Rows from block 2 of a small CTC image transcriber, named by matrix and row number. Rows with one number belong to one neuron. Each number is 500 + 25 x the weight over its row's rms, rounded and kept within 0 to 999. All counts start at 0. Numbers have three digits each.
After each neuron's rows are labels from the 100 images, of 14976, where the neuron reaches its highest value: "responds to" is what is common among them. Only what is clearly more common there than usual is listed. The data: seven-segment displays showing three digits.
# fc1: MLP up (model.blocks.2.mlp.fc1.weight, 320x80), inputs 0-79
# fc2: MLP down (model.blocks.2.mlp.fc2.weight, 80x320, transposed), outputs 0-79

fc1.83:490471525491508507493523492484510507519495487498464458514509463495448507500479504490506486497510533521514500558562474485518477483478480520473492499495545487460497482493570522491493480513516517501523480466549499536511548507507508452514507442
fc2.83:483483469480524534490496505515528476480476447478508496516510531504528496511511530474544540480503498479472522532511494520471496533525531483533463476506448521478492496528511519504515498469505532489516419514481526493464492526451469498477525490
responds to: the digit 0; blue glow; second digit: 0

fc1.79:500511475480526493494530496491499571476444512447508539519482476480476494510473505501503489484470470535533504546477526507450520546494521470494501466470487449518502485497527537472519513513504511517515520498510498547506528528523510512500517538
fc2.79:526519500560497488520493509490505478484525483469497490512533514475482505492505494489530523475478513503482475519539495491539512543520510507510511506488558530482505478508509518443514534527457517491493527499507506482419498511571521497534531483
responds to: the digit 2; second digit: 2; third digit: 2

fc1.222:516498486539508503508525486507520540504542477496530487559520565495526494480512482492488504523527530556481513484501491478504475484462471500501485539551509504473526479506475479499511466526506473467480534548497546505493512500489537523455489518
fc2.222:521518511513519447536491488508503472470486504493475527504461460531479505502516526561553544479506482513508514504479542522524465524472501510502525503459495499459460519501511491480475517514493534506503544455523496527499537474489538491512537482
responds to: decimal point

fc1.123:500498471501532492515512482470532489569546487454463507517496512475547490533461521505478503457484497483446491472500527531533510539517475486504495539497492506494507510522514502522530508484546518476506505484491515507504458509558487483514499550
fc2.123:464465493513485486494485477474482481520506451509516467499512480474459466470515525518504530500487496490520501471489457450502571451496502482503528474531481522498445485499489512527501515504464485488516520483503493540535540524492533550516512488
responds to: the digit 0; second digit: 0; third digit: 0; first digit: 0

fc1.48:489528521528508483505517490517461505478485522458462511552505448483526491466493506498536494490505549556535456504530510492513494524520482515527495514500503483473527506519497481522490481521530509539495516465500469486533429527546479514511509500
fc2.48:510468488484511509497468492505436501491568489504495487495486486473473438526560480515518491498546492503520507533528470493506479511529513512491498491515484514497533525513489550514537483479512498527519498523479495490514580490491526477474511469
responds to: amber glow

fc1.115:553499514534475527518500523501520520477458497541485509507495462494546501471504497511485477521540503476460492505487529510504491493513490473475453509496486527484491475485530508491516505584484477486547542479490508543490503527500538534528535520
fc2.115:505452511497484505502506489460492486481520559496525494485513539531483551488452516494476487478521558501534446523486531484496511473502508503519522479522439543522528495496510481502504521476492463512487485481478524500528505462520490509489466453
responds to: red glow

fc1.167:472467533526520491504528465459497505450500475523512437521462517498520492489463519473533506505508506531493490506515495520472437497529550489512522495522530494538517464479511534459499515491503495487505488490534534506504500541524453485537491510
fc2.167:520498477527446529520528557490494521495489534461538484521513540497517504510510507536481467475527484481526517496515501495504468474504475481471510446477506454506482519477507521533536530500465503487500505496509507572489498489464538475539500506
responds to: green glow

fc1.198:533532520514478551468519524504507499507505505510483543508487507463496476487499495482512501490528535492507514545519496476461514457491493533493517461491458461539464515537497469458496519482501488521444500517540489535491494530498566509502533493
fc2.198:539494521509509555514497463476538520529510521485533542455477512478507504508493455493492502522508463480498481485533506551512502512490512520474561459562471514475523522473482535514510502513517495510513502465469500488494514549493459504516514516
responds to: the digit 4; second digit: 4

fc1.253:463465479520481486509479495482521492517521513529475477499512482484479492479475438511507509532543534471542524502527542491503484498492509512538465494492509510469489520494456543453515494519480490497471559535498520542547522481474489515471477519
fc2.253:511490518514506518515508472516490499518505468509494465482496523461518512503537514503533497451511496538517533484496520502532508553520505477476565491453450497526529473506527481524549479529487471489482572485508502506478477479507543502505502527
responds to: red glow

fc1.248:467477486459468506494478475503538486484486485485485498516502484484507473461516512482487499476523534450500514535518530497495500453490531499516534541496494542518499506485526499513481495520549535560523514473467491507491434531501521468458518529
fc2.248:486466501526501444471505501492484505488550493514528445514508530519510469506461497504512479507504483513483452452489485499470488492497498483509491489493484505470469571495518534500476505507458509455478536492483509491496532450536513533539539504
responds to: the digit 4; second digit: 4; dark on pale

fc1.86:528541540505496502519501529516517502508525524482517520519502540483446501503488458480516513488495517524520498501491473499505522469507441528521502449511490494503445519502535506488494488473511497500462570502550482496509556539502511544502507528
fc2.86:480511458492529510477534507548560486477499517485453490503501522521496520450505503495509529505543529517507473486462505478506534500524463469514528491531465474493502512469504501494484494543504512469530492499462521472558475497494516502543545521
responds to: white glow

fc1.55:484497510504508525542491538483472446448504526498466532536493525505561484485511479497500524485514475481492524455490531478521527464511453500509510461512501477493496468481531539499489570479488514533516515510513491529487473524489501523482494469
fc2.55:519536502475479481514487521508518502509429554491522451534472521514505522489507475469478527503486442525520539511499482520491500487478485549513481508506527465471491508470505513511509495549491454513534485534534500511458473486473534504499489505
responds to: the digit 8; first digit: 8; green glow

fc1.299:494444512431499495513496565539501504507509477492485497522510479463499517479474491469554481490515502466497528516514525463519478539487547505488552503526535486457499532507511530503508501545493531498510534490525495530501532493510524504506496477
fc2.299:461513506513483466458505501521514499458535509541498480472531546488479507480501474501496473539471454478460475522487545489495475537488450484497463464518487457527485482502485519520524490503540525476501516495513481484537507507471461476494509541
responds to: green glow

fc1.30:522523540500489475516546483520488486468499498504475540535470557482498486505519493487500532531489496447522549517491512529510524517525477490515513520478467492469485430466497515492490465493522527506545533456493532511540497490492488506515470494
fc2.30:481514489479490499487515530497498498555489522524520492498472503518555475515460475485517450464539505440525522516541474550514495512512500535482471499502545483478484536494474489470545480477494495503514490469529512485529473544490491474488485526
responds to: decimal point; the digit 2; first digit: 2; second digit: 2

fc1.310:468474489463531544474486499514521515491465490517509486501462481502479520476484488474497466518483447511490501543470486486511459508525427470516457459513474475508499465505519523480518491525462503456529502490477506511528534500462480535518509505
fc2.310:507536481552503557484472510456529531545516541495546481504473494503498550518517536496497492510514516499503468497474550546493528494532474491511482481475496479501527504494475543492495490515506514545526529495476509469463491479501496489543504537
responds to: the digit 7; red glow; third digit: 7

fc1.285:523502521483502519508492509490498503478493507505429520491442478495480494514502524480539491452507505534532470483530532495504463490499487520555499522463507495544536511462507521473477512479536515503492505511509463525563531498511503496454544491
fc2.285:529498487529493496492532480515484511524508522479471523517484496485488504500466488509510550518521542534452525476475503507508495558498489475520466512455516507519471526481505503492483511524501527508488569508519522493513496558509561477443530504
responds to: the digit 8; red glow; third digit: 8

fc1.18:550493464514502516500508511560486485494501477456482530516468545526476513477490502473501493501484497496496480507529472505517519451529452465519469473525489459477473546527538496558498492546486496486515530498536494471513512494503477508495536508
fc2.18:493504494510417508499506493539522499508456532498486489488465474482505490506505515487505488507532514508523474528491515539526507521490526517522524456565501546501528536484489513501573510541489507513496489483484493541509486510494530497544470468
responds to: the digit 2; first digit: 2; second digit: 2

fc1.15:545428521509475465479511481480514533443495486522525506487482471479514511515543488460517499510537462538514505504508481495480496530540496547471494478513485459499510476518508506470504548486505499485564481485487514494481464535515512499493516503
fc2.15:469497506577512505494496505485483457499508542429491474470466505470493481463494493459510552488483482497536473508508548529471528486500501483496477505503515520497502505477511531519477513502476515533530500530498500483544511466503493532546521527
responds to: green glow

fc1.5:531454524509461528569507500554479497523536492472463473530483514485476488516492495497515531487501518523500517479518472507514492469491464524517495479536477509468486534502479474534532519488526479533503460509500496500510533481444482536493545492
fc2.5:509517482507466486512494510497513528509539508505497531513487541504446443449543554518494474518485516494506443538518528528480514521493499457516524506536476513495521496504469509497488468547479544476509478465492521516520500484524485514523527479
responds to: the digit 0; second digit: 0; green glow

fc1.78:472526487486486495526506478518467504537517509493459538516514493473543460536502472486460505542471519500477502489487502500501518531536450538455457460476492509446531479523499514520496495514532470479503468503519504536519488498491496504501462549
fc2.78:486502466476476470510491512514474442481486497498489507483474516503565489473494504449487438491541483510497491494535502483487502478500487526481485541498480539507535496456523548502503524449489473488499518466484549531527497517523470514521503518
responds to: the digit 8; second digit: 8

fc1.230:469506488523479522499504525522502514500494556508477488497490495504474497476488460418553468517534492521498510501507506475517499497478498511450494482530485481489515468520509501534498528508519521469523573520492517446486480478445493530506511515
fc2.230:486512521461512565501480462472517501495487486504517548542511509503481510541469479498485521469538507469525495490481519495535533512518477518511518490491511527531517531521514480546498519477501489543554478558485507502507466538491518551515494507
responds to: green glow; second digit: 2

fc1.284:500472517473526449519490497518519505502517458566535526538476451512544460513501480471549517510513529528491464512495525483505522479515481468478504481500551481493508532508482494509485494510532535465479531492514537519514473471505504462518498489
fc2.284:483494501493499495495471500502534455520496481533509538504509490509520517464516472525517515536469453543466533463488489483586522474504490504512540536467541486501509488538499532495488505520475522502503509534496487480477452532513522462513484496
responds to: the digit 1; dark on pale; second digit: 1

fc1.270:533491479469467473499468484486521503541504486468520555531526513462529504488465480501536502482477518480508497496520519521527471535534508538494505470460469492482521519459523523526529533551525508486512464491510529514516525490509536525458504471
fc2.270:534515508472504516474491488478449524499482504543514447507484493518496498470513499494440528517510443479494498512513499514500486478518503527528507514453577493524548492481506494529520527452513503453507507474514509510482528513463537490508487479
responds to: decimal point; first digit: 6

fc1.37:472462460492513482484514462507491504534474497523500477467519498516541497492460516469519534507495496529516545547515515498497510502483449513497505469515494493504553530469517499513535519511494474444473540484495456516507525535502447500513452495
fc2.37:511485447484508493488497484475551474499497480491559495479517519532467470493494507493514511526522512509524491494433520525519506502492481483440497502496493502450488504506526495491528537516470466456475488479458488479469483488517478541438500512
responds to: the digit 6; the digit 5; second digit: 6; second digit: 5

fc1.170:496485502482488465457484507473547491534518496470451523512513535433517504504539484494517485517537482466467507517498469523496516496523494555507491477553504492488517505472526499491503463522532508501453475536491472506549487517465499490503533512
fc2.170:472504478494531508457491499444504516480524480482510519506496542479500486492501484510487437500504504559486542470543480512508510473518510495468528502511527480539455451518499499465547514496527483506552482521513478542492519531485485488495491466
responds to: dark on pale

fc1.271:474502505542501516471465508500509505497503522517513509509512486480542496506520516502512529522474520503460480496529534508529469475549434548485555482515508504526471518513461535488535512509498523493545462508510519535479533488462476496474483456
fc2.271:486521556489478487473493462519480474501532490523512477435507511484473499490488509505477455460538499509498456468525519479526483488514527504485467500482553478484507515507517499478474493509500490540485498496507497458523457524516478449513467557
responds to: third digit: 4

fc1.108:518531497493518497534507523503501489504478470453457461535546487569537517501472549497486525476510534516484493484553515490486498482552474505521508514484529471493500517459547471507519478495534494495460529487492489499495500501504508455481486521
fc2.108:488462511444523481468473517486517502507496496486507516514526518445430482523506460532486493474508496461525499476494506478492497464513508514488468495517458541514504524516504510543507491476488523446517459451513474491514491448522496536515503496
responds to: the digit 0; second digit: 0; style: red glow; third digit: 0

fc1.231:506513538500514514467480521494484477504443517514455549490512480502526478491536509477529511487490513432453505522497506485463473499476516524517469517472491533504487518532528550520530533502530505508493492530511497516523543480537527453512482492
fc2.231:488465495478542526508500497476497488441499486499505473492471559523507480471511501492526517532507501502533483477468478475507486459511455495491544479472520538467501531498543517466525503491460565513475513526505455470509496465501485526500510509
responds to: the digit 5; third digit: 5; second digit: 5

fc1.60:536498474526548495507512497507506518512504500527483492531555467486538489493530489516482519575498498504482471506519511496530449553485452501512492505482534509526520497486501539526508488497489516500435474473525474548501518484542513486503509488
fc2.60:480476554434524493487510520549512526480532523465475520475510504502545519492508505505450494477481542534507518462524544493497465501471521475467516497490542472505502476453470526490506508505529493510510499467498473486489544509479519514507509471
responds to: the digit 8

fc1.33:519449498493506499456530468482501508491515499494498521498473570481511491489565488483498456506486499452490510505529485513502495463511504501516470481495534482430486525526505535529510475484504474470475516483501538495489466529560485503512484521
fc2.33:490549517504514476460531447495501485499484567494514505483480488501495514515476509522509481478551488530525492556502504502497491534494470488518514473495560505484507562500519513481513492532467507524525480453493496485502486517456535476474480530
responds to: dark on pale

fc1.132:529502505500499487462504509492514515525471519466513467501461446496520477515503484495482449487536514496471496492503485472499520525491445545483500482525524531491531468496535495528459539510487563550503494484528514492540543532501494524506479517
fc2.132:484461490494490553487538515457512491462536514498494471534497496492516494543477484476529450510509496484534531523487468550538523495537469468478491502493507494483472517518555498503475503518516514500467500533492474457485453514513492519518528463
responds to: decimal point

fc1.266:506457524505502515514488531476522514447471494488479494483476536539459516526488444483448538464517498501494534507509540538558472480475494512476493474492552492511519473494517470469502488469457521499516523503507493497488461492528515486507509499
fc2.266:490539493511518479517478508514512495507499479458484535519538481486516557513501513542498497515513544542476538506542445511483487521470530492467471496468494504491516534529494504515516511484521499506587473519517496505511502513532464480468479481
responds to: dark on pale

fc1.291:496514531532508530491538516479514472483518508511439520545517475448476458485491474531496511501497491507481512527491517488496511536519501469468496519481532518487480503503499558490497505458535483539486474429483503475533484503537497541481507514
fc2.291:505510473460547496505543506492513502507544499457477517512504499536546483502524529527527494501487518534475538502492577490488510457457481520477518477504524475474504516438495537509507515502508526509492536514514478517483486531503488517504446508
responds to: third digit: 5

fc1.35:505466511512485518474522528510572460512490514503471474505535504490483501515478494491494536483503486480490521556544469498490517434541468512464524490504496472454525501510511475519478490546485467489530507502526480520503510538460495525477490525
fc2.35:431461521488502499473448508521562475470495497494514488469501499514494499502480499480516484510465526505520469478512508466513493485504514520514540521462506500477503506523479515464557513501500493528460469511479523499471491488485530492498487587
responds to: third digit: 5

fc1.155:547513514477500500479490469511509500547471508466512569523485516483501516492472521487501498508511522485540519521527517499479475492548493483501473509483476538529461535546566500546490515509488499492528508501497548476489464520502462507459504520
fc2.155:467491491536520527495483519520496487495482505524472531479489474477532520499572492506509518512471472505513497488509520481511498493462516490463478544528501472451496478441515491535519512526471519523513491515493475518495534452517520438551512492
responds to: green glow; style: blue glow

fc1.226:514485469479533556491542504563544480512469487494488489505493488484531472545509482468518522491483485500483485523535469492505487451499492492522504473491516490506486480528492549520553475505524524485497519566470511511474517514516496472512542482
fc2.226:529520449483471535513475486468491497476481466493468491482517510518484507572508534494496532489500501510515496486514496488516493513488488489478522495507491488464508513492500542476565537480477532454571490520461512493499461518502445483512502502
responds to: blue glow

fc1.63:501472532511497513532470535488488466460514520491486493530511494478548481499493506484482465486520499509503506545495495482502491465472488499452495488479496577521520515535501552533491493523537485484518489501525480496475489482477449492436546488
fc2.63:445499455511490469485494502515470557501507480492488535469493513512509473483503504520547507528485531475503499497502489541494480476493521459425502510479547528455538499454474537470512490509512474494474465484499513483506503477499488496501472539
responds to: the digit 5; red glow; third digit: 5

fc1.313:522524492465492490531547534514494499444497526468492534511527486473568488484465525517540498474495493508513496469513521508509460551495494474515460522488472526529510523500557562523504526511516500515503507488511489525527511523530515488493478500
fc2.313:491486506487529512458477498493528513477511510538481525514461492494493504508543488495570459490509486510486535490534510532509484537481523515500515486516549545496518497474498481495545508498482509507505560486521505533468542450474527482521477455
responds to: the digit 5; third digit: 5

fc1.203:538477464470460502475547534483500511519545432503494519503496504482488502524465466461521484507516493490511505517433532493493475505478483476476529469475475506466488521475489495514545477516465473496494496537533526510495460535497527489499493486
fc2.203:492525504463502505487522512488452510466467477509523480501509518510501491535474467481482522503497486508480484498489479483522493510492512497531498503464526437445503456533468496490409487533472506531551519499495502474486486528536468522507516496
responds to: decimal point

fc1.211:506513484502479473490522512557501530514485543487497525549462488545459469490489494486508483474511533497463528489489494496512531494508544468519503489462535491517500531504528538526475484481546499518505458492543562507493488521471506529508531479
fc2.211:520493478501502462503477493509512503499500552502533516466493473487520513519499514449505495511481520483562512462494477496514538535449578503494484486492523473492512506535511513496496508489513565475504499540513533518480503451484468486469510528
responds to: red glow; third digit: 2

fc1.81:506479447481505474533498515506481557542485553510521531542505471474540513483512464480498507513488482490507496528500485494499537564504497522499475492480470534498545532521469476533513489494551500492469487499524535522529511488474504521469501522
fc2.81:495530464510490504462530520471486457522508452497471491497483517511488508522528496495497473472513481439526500465521471506489534516493556474477498523476496512533519529481502517543540491523506535555514461486511510480532544497521519480477512470
responds to: the digit 8

fc1.212:482513496519548507478527502548476532489462493515465502512475510509496490477474477503537488455444467541503512532510517483488437505502513479505498488462486449505510495519532473515493453484528517504487537496549502531539479527527509513471508495
fc2.212:512523536485469482524489489500487523495466508505442477527472498477530483524473510484521466502531494446515538483495484483512504523511536500488503528500519516504488472557512490542479509482555494529510497517523487482483507549508478427471501538
responds to: amber glow

fc1.208:508527459512521522522495494481514544528429507522478517510472518550511506498483478474508493497513527497498533544502509467535491500506527505504477476479478444500497494541496454534493502489549496471499523520506449475477485515497459505474481546
fc2.208:476502500453483510487510517480482485480475451492496508511508452472486489508510497476505481527502457491543492477521482498499504521511502466494489520493467519553528548549471445561483510470498525525551516486474451526494505501500486464490511480
responds to: the digit 0; first digit: 0

fc1.296:516505490454486497481527493540506507466504500479472461531491489506459459489490500509494510487483498449482516474487496506499562511480524473512482511504469520503490483514519540549479497508553529506495560524454517484496516539512480540476551494
fc2.296:517476534479537506520519513525474486506525511504515502467482481504549522512535482493544481477524532476506486485449491538547538508485503486475504479515578490487508497475487487513514506512438477464491484553519486505479492502531496490531523467
responds to: the digit 2

fc1.19:515506498515504532493524509527478512480486545522483515498501510445504517503497514510505543488497499473503482545495514468512519474494482518511459463507475447518534501463525528496540549499518522507500519522508496482523604493542490495513498511
fc2.19:509481492534502463478497502503539504489498516529534507467521527493453508484495514471533502528479556527508453458473519514562510493492474506533472493511527569506489497499502513527469484524448505498536500505521527481471495468494502500482534527
responds to: the digit 5; third digit: 2; third digit: 5

fc1.154:510495478482491475481524499467500535518544497478531505541477526459527513501467490495511525522499490460475517488524482514436486482543488494491519493509487506564461554541541510466466510493529494508513470505513524515498483510516504532503554511
fc2.154:521495510511515522499490480508535464539477510472483580500463489486489486492505492458525457523495490476462494457459509517494524472505508455495478485543458512508524511463486487490507529502514509516494468515516480511563513489519479475520549480
responds to: the digit 7; second digit: 7; third digit: 7

fc1.251:478469464483488485509555531489495488486501498492509548548462519517485510470494535457498513505495476506479492542486526505487499505508461542488532525493481523565474522497516523485442504507517495500533493428514477520489475500517509486473525511
fc2.251:526542510531522475496467492494527488501497481486496526472481471493479498455500533486503515496452527464471456519563520478475512499500509517482476473529512507486531499506479515448518480501503518484494521533579556517470523481514492507487494480
responds to: blue glow; the digit 5; first digit: 5

fc1.162:487501496471531480463515553519509486471520532564444522499507525499466517532461518494472536488473514491527535456517483500500544473511494482502531476458520441482518491489491539489493491496483527520506511482517470531488513503517527520484495525
fc2.162:525487488487494482508512521556512521473408481520479471456517471495495537472484525492558470505490495545488495492519501479518518477475494534510474514503485515524474475466490469478504535499507458488492471516509487522506524510460520520485536475
responds to: the digit 8; first digit: 8; second digit: 8; third digit: 8

fc1.88:510443508522470500515534506519516513515530538515532535545437467515490458528557499490525510446510515490487524521518537519463496472495523503498521478497500519449516497521493474496537471492474518504505543515506502507496487500538470481506507476
fc2.88:466502461459533493520531512558484513494510470500508507479492466468540492496525529501507492503526512529510496493517513512486500451458550461520529509499500457518495507477505473496505456540495478487544536507514532513469525448497514504469469466
responds to: white glow

fc1.286:475434505532451464507527504483502484495475529530485560542548498465529481508515512498535503504505482516500506502501477492495528474514494500468442524495514525490510517497450493446508511542480501501489499515523507541484550516490518490515484470
fc2.286:542503513494464495464524460496469489510530505506470473506507526560476542493512482527482485481489513528549528531518533504514555506520465474484510494473531512482499509524511481498499493541457504495497487516470521490533531519479535498453529544
responds to: white glow

fc1.314:478506531497491525485525539532490524515457525500495516514492525494429522521534461488506503520515516520525504496539483495531523490546535520502473444487483512469521480507500528515535448473480514487456517514505532503478544514465473492471504511
fc2.314:442508531475491500453470491517545443468496449510521507500521505513488518462423487507535498490483512484508482444550514513505519494536505479484526533531484511501467488479533503490521511488475491522479510506486497520493472514478485496494468481
responds to: blue glow; third digit: 0

fc1.152:499482483478520518488516540463493525515520499520513532546439502475479468506524489476520496525536518474549520515510471501474510524490526484531503478468481498511486474533517509480509495529513489502502528450500494514480518534453531545487572514
fc2.152:466499461498468454500511497454567503514493492484511530491490475534496446548486482527525490499490525512474513543519515489496492483487475509486530455507508475488488462510514525510485480464464426507486490522476493461468491493530494491513490525
responds to: white glow

fc1.319:504499489498455491480503516532481539441471525497495508498490537501488472503479475473508518528470525505516515509542436487506541529552500514506479487480443464519489547510481511507518504522486490527471506525513525515488541524553483518482524505
fc2.319:482540489520533505514487483480534520470559500483522460540528526487461506485461476496515467550462511467526532538477507514548495518512480497512527481477522502501493548502521528505493538496510494517492499465497446530514518496527469479514483511
responds to: the digit 1; blue glow; second digit: 7

fc1.293:524450549491484505502513488493537508520501489460507489549528517475541517499468503507502491506508509528457475512459486489479516585506493482483474468526487528477552500518535526515478488538532467517480498537474497517487515518495531504485499524
fc2.293:469502508524499531526466510495464486504539511515442558503496527528510481482509495492522502487483508542516496489520470496530475522482532534452476531472537523520494543541515488478494480512562501527507521553487519519526527488536502493507488482
responds to: the digit 8; blue glow; first digit: 8

fc1.283:502515481540486511512545506517511514493494458490510487542469556524534480466505508456454478486483528509487465493476540521516539503501492505476496541507489457526531530521457509521528499495497493499470545480480500472520491508488532523460523544
fc2.283:552492504519500457527527533502457509476468493491491529546489474488500514536484474501455478479475489509495475494528510474481446454554481481491476514487463516487521494526502471500476494478480524512535500517489543508551453496495509507461506491
responds to: decimal point

fc1.1:460460477466479487507530496537481516486527480474504478543496512505491503479511474479475486495483497514507492490505487488524510516507462475478506490513469473565544478473520506515492534483465488486555516466518504496512446517494484427537502463
fc2.1:501514467501513476529509526495497554498440497480497479504528487509530512508523514486525493506479474500453521536477499489495471535512512480479540485437509521461559464462479512494511470492490521521474520545489500514457502517511547474493505527
responds to: the digit 1; first digit: 1; second digit: 1; third digit: 1

fc1.122:465507492511447458516525499495545519535515527491473469519486508518495472543485484493500533489502498487514500517507552484523545565473509517462496510525508549512514475495530544544501516491510478494525528536491502497533515452480509523508472494
fc2.122:509499483500535440497493507487532513544530504492455495519465523480498521479521470510506447519500518523512494491445495553517505519506474513529521490522496528494493486545497488475544484468481505522507501520497486519507454555517512548539461486
responds to: the digit 6; dark on pale; third digit: 6

fc1.147:468483489467484527470463506500490489474513451475444457547563486480475486499514534502450499496532503471515473513506538498519522483512529491519503470450513505523504510469493493461504515547501484489516509510533534472513511503520508498457524517
fc2.147:496496489514540518472515519499490545513576469526494486539526511486509507508513495508510483489484461462495470514488458543496519463527480497525525531502472530505499533487486560535517506487501536467535493471448511476506518454504504524501487490
responds to: the digit 0; first digit: 0; style: amber glow; third digit: 0

fc1.34:520485524531500565482529504506504533471492461498469467490473474489487484499482485482536501491513515550527547511558516450453457469513520493492511474495480515526521466533511506506489506483482505516488515480539526462502488475539517533507480487
fc2.34:471484536479520530475490543513433460437492467502455510506484496498517525502471458515474484480513513484482546486565483490461492480495519534485509468493493512500488529541471482512516506491518488487520483495500530509454487503477500473526496478
responds to: the digit 6; third digit: 6; first digit: 6

fc1.52:537499531502523457548535530509496523493523467526521488525457478491460501502456526451525503470502515505504467473485534479517486511478461481491464510452515515525507519499509513478508514495529475495547485477484508530491480482532535452469504531
fc2.52:530524537486493528511496492489526494474474478504487491491500501525498490519502495496502450511495495520473502511534508482493513505471494541510544441553502481503506499521503504478544487505487521508489526450488527541476589569526494482493476493
responds to: dark on pale

fc1.259:530515526491523492527515498513482538479487490482465468520488521496432523491476525475552489512493497517481488510513525459460456506497513506543518518489501468511501488490562529528498495499539502509528565490546505503528506513521516522461524479
fc2.259:469516523534439474499532463494500477541510505539466521514519458499507519487489503492474493497503515474482489462525471455529469546467504510483486533452525482499507470522500499458484526510483541467482529463512536521516479505473532483510515488
responds to: the digit 0; red glow; second digit: 0

fc1.140:536457458478475491529521502484491508486494495468479500545489509480480541473503493511527498492512470462485473510520496519491482456510493505516504492493549528479485518510538498479534525549522525536438484510480486484503435554491487540503499499
fc2.140:506519497480512501480515534490474538473501563522517471502495507501489470536528525527473488474530488529515509486537506493457473497538527481465532483534535477499528495533526502455527447506497481517502469485507482493424520513503493507468484512
responds to: dark on pale

fc1.262:474472517528501475498543493511495510531526478499499474503524485498533476506484503474511523521505477525506467518527489496481531466513518529505547440513527483505512460492465511503508452499470467492532481492539503487479489495607499491496490494
fc2.262:490446516454496557440495510511525477471451514474509472503497514468465479513490488527528515495503496503452478507475467537498509503509539486519489489517525488506511519526502494511540520479475504483533475480531516531547453462513499474476493479
responds to: blue glow

fc1.275:447518472465486569494514519512499532537488482514471545482507506489460492479498504524505519504524510460481525492510482489479494466483497492492487486550488527513500470480523536508569497510522490489535533494477504516518530478555505467494455498
fc2.275:525475514516504502466519494464477516479529525501483512491533500537539520536475524525509522524495500482518502489421518496487502525513521501474487509501495526498545506499515498496546473516471541503489490493500428464546487470534485547485525527
responds to: blue glow; second digit: 6

fc1.45:539473496464487494517520475537504513533497447469498447518524533493507476499489482474518512478421527526536524503539482471514505496474488514491507472458477521513497537521501486505500528505509493442496474500503530512502486454515537505519465507
fc2.45:514464534474509513536473491497502494504468529514548508518501472489504544519528530485481537480525489445482488512516481489524528467526497543473500515430499469474516524512506420509493525478491471495503505511494505501522530534503482478467516496
responds to: decimal point

fc1.264:548503546486437489505505490492515470480506502492504526495534510510493481469457529501483491509516565492494519510499531498494475476507502510487522504510496487447530489565509516509504533506484483487556499494512515525527489502495474447478572502
fc2.264:520535486516495476510498511463535491458521481474470532515471483540500494500520499536484528463510484479456478516533478494497486467477505461481497492483449469470516510477498527517498453518511496510498484474513499489513461481525462412492512517
responds to: the digit 4; white glow; third digit: 4